config.toml
model = "contrastive image-text model"
dataset = "seven-segment displays showing three digits"
train_examples = 195000
image_size = 48
crop_scale_min = 1
horizontal_flip = false
translate = 0.12
rotation_deg = 10
tokenizer = "char"
vocab_size = 15
loss = "softmax"
embed_dim = 384
encoder_arch = "mobilenet_v1"
encoder_norm = "batchnorm"
encoder_activation = "relu"
encoder_depths = [4, 4, 4]
encoder_kernel_size = 5
encoder_stem = "single"
encoder_widths = [64, 112, 192]
text_encoder_causal = false
text_encoder_width = 128
text_encoder_layers = 7
text_encoder_norm = "layernorm"
text_encoder_norm_position = "pre"
text_encoder_activation = "reglu"
text_encoder_mlp_ratio = 2.67
text_encoder_head_dim = 16
text_encoder_fused_qkv = true
text_encoder_bias = "none"
text_encoder_qk_norm = false
text_encoder_layer_scale_init = 1.0
text_encoder_parallel_block = false
text_encoder_inner_norm = false
text_encoder_positions = "learned"
init = "trunc_normal_002"
residual_init = "none"
optimizer = "muon"
muon_scale = "match_rms_adamw"
learning_rate = 0.0017
momentum = 0.95
nesterov = true
orthogonalizer = "newton_schulz_5"
adamw_lr_other_params = 0.00095
max_grad_norm = 5.0
max_steps = 29000
batch_size = 256
epochs = 38.1
lr_schedule = "cosine_restarts"
final_lr_fraction = 0.1
warmup_steps = 870
weight_decay = 0.1
adamw_weight_decay_other_params = 0
Rows from block 9 of the image encoder of a small contrastive image-text model, named by matrix and row number. Each number is 50 + 12 x the weight over its row's rms, rounded and kept within 0 to 99. All counts start at 0.
After each channel's rows are labels from the 100 images, of 14848, where the channel reaches its highest value: "responds to" is what is common among them. Only what is clearly more common there than usual is listed. The data: seven-segment displays showing three digits.
# conv: pointwise conv (encoder.blocks.9.conv.weight, 192x192x1x1), inputs 0-95

conv.61:48 62 32 47 57 52 46 48 50 53 41 37 35 40 20 68 63 39 38 55 56 41 73 50 49 51 28 66 52 43 46 45 47 44 39 27 71 30 37 59 63 58 23 34 79 72 50 59 38 66 50 52 64 48 46 29 43 49 49 57 46 52 32 67 54 40 48 43 44 43 88 35 38 57 64 49 58 61 60 63 54 46 52 37 30 47 34 49 52 24 47 47 46 36 45 42
responds to: the digit 6; second digit: 6

conv.98:33 40 46 51 60 52 54 55 41 37 46 56 63 54 32 51 33 36 34 47 56 39 61 44 37 47 54 49 58 58 62 47 46 36 63 40 58 33 66 62 59 44 49 39 66 33 58 51 45 35 53 28 57 44 49 45 56 80 67 27 63 46 47 51 53 45 51 47 59 36 35 61 43 34 48 45 48 61 39 85 60 52 50 35 67 47 26 36 66 46 46 50 17 41 58 50
responds to: the digit 7; third digit: 7; second digit: 0

conv.50:54 36 51 50 46 42 81 60 43 63 46 68 53 44 36 47 48 51 44 11 40 43 38 43 41 60 49 42 42 45 57 48 78 55 99 45 55 55 48 49 39 18 50 45 45 42 56 54 37 65 42 32 38 49 42 40 55 62 50 39 68 52 54 58 44 53 50 54 44 39 42 42 40 33 53 53 31 33 35 30 60 65 48 46 55 55 48 36 50 44 21 43 49 62 62 44
responds to: the digit 6; third digit: 6; decimal point; second digit: 8

conv.172:44 48 37 35 51 52 67 43 42 37 63 73 35 26 49 45 56 43 44 26 52 52 41 63 48 52 45 30 52 65 51 64 58 45 48 73 47 50 41 57 44 43 44 31 68 57 51 81 35 64 42 46 36 47 30 56 50 29 49 50 51 53 51 50 38 49 35 33 25 48 29 58 47 18 61 35 53 58 60 47 41 45 42 51 51 54 43 31 60 53 34 52 41 50 23 50
responds to: the digit 1; the digit 2; first digit: 1; second digit: 2

conv.159:76 52 57 54 32 43 53 42 64 49 49 42 23 40 71 48 58 63 43 40 48 43 45 56 43 56 56 40 44 76 56 49 53 46 47 29 32 41 56 54 54 61 63 40 74 64 49 60 60 50 43 58 40 31 42 35 49 34 47 43 55 47 20 63 32 56 47 68 49 40 49 42 61 34 20 39 75 47 70 49 48 53 43 41 33 59 65 37 67 74 36 50 45 55 31 37
responds to: the digit 4; first digit: 4; first digit: 7

conv.18:51 63 50 49 44 42 50 46 50 47 43 35 56 43 69 79 61 42 45 52 55 37 55 54 44 31 53 56 69 61 74 53 64 64 52 67 56 65 39 64 45 60 54 36 57 56 51 31 52 58 58 44 54 29 35 41 45 49 19 30 47 40 48 64 42 44 47 48 68 40 42 46 43 49 68 42 55 45 64 50 42 64 41 58 27 43 48 68 72 49 58 35 53 39 65 80
responds to: the digit 6; third digit: 6; third digit: 0; second digit: 4

conv.128:38 56 63 37 50 43 43 62 27 42 51 47 49 55 63 66 59 64 43 55 63 53 46 55 62 44 51 58 54 45 44 67 44 66 41 56 48 43 72 50 62 40 49 46 44 30 42 65 49 52 44 28 58 60 40 73 40 47 49 40 42 58 53 51 85 43 53 55 33 49 65 76 37 58 49 28 59 40 51 55 47 46 41 45 40 31 43 30 51 52 37 29 34 37 58 53
responds to: the digit 6; second digit: 6

conv.48:38 43 52 28 66 54 50 45 38 51 54 52 57 34 43 09 63 29 41 35 30 50 35 34 49 66 42 45 69 70 56 31 59 42 45 25 50 45 44 42 50 62 41 48 40 39 49 55 55 49 43 62 56 55 66 51 55 80 55 64 58 70 55 38 51 62 60 59 32 54 53 55 29 52 48 38 50 40 49 46 44 48 55 53 53 58 07 63 26 24 46 33 27 48 49 48
responds to: the digit 7; second digit: 7; first digit: 5

conv.89:33 64 64 38 55 56 57 66 49 62 55 39 43 59 45 41 62 50 48 54 43 43 52 57 61 57 41 55 43 45 45 41 72 40 45 46 56 54 25 50 83 67 47 57 48 42 48 39 55 42 49 48 34 40 62 57 55 55 49 41 39 50 27 50 76 61 57 45 52 62 57 46 58 62 59 59 24 59 52 18 66 45 52 53 68 58 44 55 47 65 30 35 61 55 40 43
responds to: decimal point; the digit 6; third digit: 6

conv.149:46 45 77 51 35 57 47 23 26 31 31 54 45 60 60 28 44 45 46 43 74 41 26 37 19 60 42 75 42 46 30 59 41 59 40 40 51 59 62 51 50 64 26 43 53 39 47 54 71 42 55 59 44 48 67 42 50 76 39 73 55 42 45 47 62 55 60 56 33 52 55 47 54 63 39 51 33 59 52 45 30 61 43 47 59 55 49 53 46 45 53 27 44 57 47 41
responds to: the digit 1; third digit: 1; the digit 5; second digit: 5

conv.84:32 65 48 53 75 38 64 39 43 48 38 44 40 59 45 99 46 64 40 42 50 60 75 49 62 32 41 93 54 54 57 46 62 45 42 50 46 30 45 45 48 30 63 52 43 42 52 47 48 59 54 46 54 23 31 48 54 46 46 63 49 41 49 39 65 42 58 44 47 52 46 53 28 43 35 26 45 74 52 55 49 46 44 53 22 40 52 41 44 43 44 00 36 49 42 53
responds to: the digit 6; second digit: 6; third digit: 6; second digit: 1

conv.36:30 51 64 46 47 33 49 58 41 53 66 39 45 43 63 40 64 55 54 58 49 51 68 44 40 54 61 33 49 50 29 45 46 61 44 52 66 56 35 53 47 54 40 33 31 47 63 60 38 72 48 59 40 62 42 48 30 39 68 56 76 60 58 63 45 58 57 65 56 53 71 51 59 45 66 65 50 39 25 37 55 39 44 68 37 51 58 80 58 49 43 31 63 49 55 55
responds to: the digit 6; first digit: 6; second digit: 6

conv.147:61 59 60 51 61 55 71 47 44 39 39 56 56 53 34 38 54 18 50 40 66 65 53 38 60 59 56 59 41 69 27 46 46 37 80 33 51 39 42 51 50 44 53 65 52 30 38 58 62 43 34 42 40 34 29 44 39 71 54 51 59 05 48 44 55 60 57 56 36 47 64 60 34 66 35 36 46 48 57 43 44 44 44 35 46 65 45 47 45 66 35 54 49 51 42 63
responds to: the digit 1; second digit: 1; decimal point

conv.53:48 60 74 73 59 42 69 46 62 26 53 37 46 26 66 45 34 66 55 51 47 51 41 44 44 52 55 37 37 79 64 63 54 41 33 45 53 38 51 56 59 41 55 40 29 22 56 52 67 56 41 56 48 61 53 59 23 57 32 53 75 54 49 69 58 70 54 58 50 60 36 45 44 47 49 55 49 74 42 22 43 53 54 47 38 62 49 19 31 70 49 38 36 39 29 37
responds to: the digit 7; second digit: 7

conv.103:36 43 72 35 38 49 71 47 64 33 56 49 34 61 31 30 42 52 48 63 25 64 56 56 55 53 47 74 49 71 44 59 70 59 72 32 46 37 63 36 65 59 54 38 44 45 41 36 49 45 62 59 52 50 53 41 40 54 59 52 62 47 65 47 45 63 47 51 50 54 51 58 62 23 22 52 61 38 53 32 59 57 52 47 70 53 51 54 40 55 34 55 53 61 44 55
responds to: decimal point; the digit 5; third digit: 5

conv.31:62 43 38 59 46 49 53 55 69 26 34 35 36 67 40 61 53 81 50 42 63 43 42 36 55 57 59 38 54 48 38 58 45 67 39 45 27 47 57 53 46 40 61 50 44 46 52 80 75 44 44 68 60 71 61 53 52 31 56 49 57 62 42 43 37 38 55 48 43 57 65 51 58 62 53 60 56 58 47 48 52 45 50 34 54 44 11 29 58 60 45 43 28 34 45 53
responds to: the digit 4; second digit: 4; first digit: 9

conv.162:60 32 40 34 35 60 57 45 59 38 33 23 34 62 42 41 72 61 39 45 67 59 39 49 45 50 54 65 51 54 55 60 52 29 40 33 36 43 36 71 61 59 56 57 43 54 30 34 50 29 41 55 29 45 54 51 63 60 42 64 34 56 40 59 69 40 44 69 42 55 68 58 53 55 61 41 45 41 46 37 50 45 42 28 52 48 41 51 49 48 24 66 36 49 54 51
responds to: decimal point; second digit: 0; second digit: 6

conv.121:40 49 37 69 44 45 61 57 70 54 42 56 57 43 61 37 37 61 43 44 71 49 76 54 28 46 52 39 50 41 52 58 47 46 49 44 52 68 41 35 39 62 52 60 69 50 28 46 47 66 46 60 53 45 15 37 43 42 25 50 52 44 56 53 43 56 51 28 64 49 49 57 62 41 44 56 47 26 51 36 44 47 61 48 42 48 66 52 59 51 29 55 49 33 44 55
responds to: the digit 4; third digit: 4; second digit: 8

conv.96:47 67 64 45 44 42 50 55 43 61 33 52 51 54 54 29 41 34 46 66 54 33 67 57 43 20 45 43 33 60 62 66 35 54 46 67 33 54 44 52 68 51 47 67 43 56 50 31 49 67 65 33 45 43 30 53 42 56 59 53 38 65 52 53 43 41 42 35 54 43 41 47 36 40 46 45 55 48 56 52 54 49 64 53 51 70 62 48 38 47 40 38 58 62 45 50
responds to: the digit 1; first digit: 1; second digit: 9; second digit: 8

conv.45:48 57 61 57 56 73 59 49 39 29 62 90 49 65 63 40 76 38 53 78 53 52 58 61 36 29 58 34 47 50 62 68 46 57 49 53 45 42 58 49 10 47 38 39 36 60 40 64 50 76 44 36 42 39 81 61 55 47 65 39 59 48 54 57 48 49 60 40 56 47 42 53 38 46 51 48 51 48 35 53 66 58 49 48 56 39 55 77 51 45 36 52 53 35 45 63
responds to: decimal point; the digit 2; third digit: 2; second digit: 2

conv.185:54 54 58 35 36 41 47 48 46 58 44 88 34 47 51 30 66 46 40 58 37 40 52 47 49 53 46 61 45 47 46 59 50 45 43 45 59 39 38 28 40 44 47 34 46 45 50 49 67 56 35 50 27 55 43 62 38 45 53 56 44 63 46 53 89 60 51 44 33 46 52 45 46 50 50 49 45 57 55 37 99 46 40 58 57 60 58 57 41 46 56 53 39 61 70 60
responds to: decimal point

conv.133:42 36 70 46 50 38 62 53 70 63 45 59 49 48 57 43 75 60 40 52 19 71 48 29 45 09 51 65 63 51 44 33 65 61 42 46 57 40 38 28 11 38 26 36 46 49 48 64 59 65 63 49 45 52 52 56 63 48 25 59 49 59 46 46 72 50 42 61 66 45 32 48 43 37 57 48 48 38 58 35 60 42 66 63 63 53 49 70 58 53 56 50 58 36 64 59
responds to: decimal point; the digit 1; second digit: 1; second digit: 4

conv.16:44 40 34 43 44 63 60 48 63 40 38 38 40 31 34 34 57 54 66 51 51 59 46 54 53 60 45 53 41 66 53 54 48 52 35 29 52 46 56 38 44 57 52 55 54 23 18 47 44 65 31 71 66 29 60 58 63 60 54 35 72 54 50 66 45 43 82 65 52 55 57 52 64 57 41 62 33 55 57 67 58 53 58 61 40 52 36 63 45 52 31 68 47 34 48 43
responds to: the digit 7; second digit: 7; first digit: 5

conv.52:55 43 50 37 36 57 62 57 30 61 53 44 42 48 51 43 43 65 33 32 54 66 49 45 52 55 39 33 59 44 47 71 64 50 41 42 63 53 84 46 32 40 71 35 58 43 47 56 37 66 67 59 68 42 41 49 21 27 45 40 41 44 60 41 43 57 64 47 53 35 41 52 52 37 56 60 20 50 38 57 36 44 35 56 42 51 46 48 21 69 53 47 51 48 59 62
responds to: the digit 4; second digit: 4; third digit: 4

conv.139:61 58 40 70 43 35 69 49 27 73 55 56 50 40 41 48 49 55 55 55 59 46 61 67 48 46 54 33 48 49 51 59 48 55 52 49 44 57 51 53 54 37 52 56 50 42 35 50 35 57 56 31 59 38 43 58 59 35 41 24 52 59 61 54 54 45 75 46 55 63 54 51 39 30 48 18 58 30 51 38 51 37 51 47 36 55 42 48 32 39 32 39 45 49 54 60
responds to: the digit 4; first digit: 4; second digit: 5

conv.57:31 30 58 59 36 49 51 45 44 38 48 38 59 54 59 34 62 57 55 55 40 45 47 46 68 38 42 44 46 38 44 73 53 55 58 46 58 39 36 43 21 10 42 68 49 47 62 37 45 49 56 17 42 46 29 55 45 62 37 54 34 55 42 58 68 49 58 43 48 47 26 33 44 35 51 38 37 59 31 47 58 51 50 50 39 44 51 63 62 62 28 61 52 40 58 44
responds to: decimal point; the digit 4; third digit: 4; third digit: 0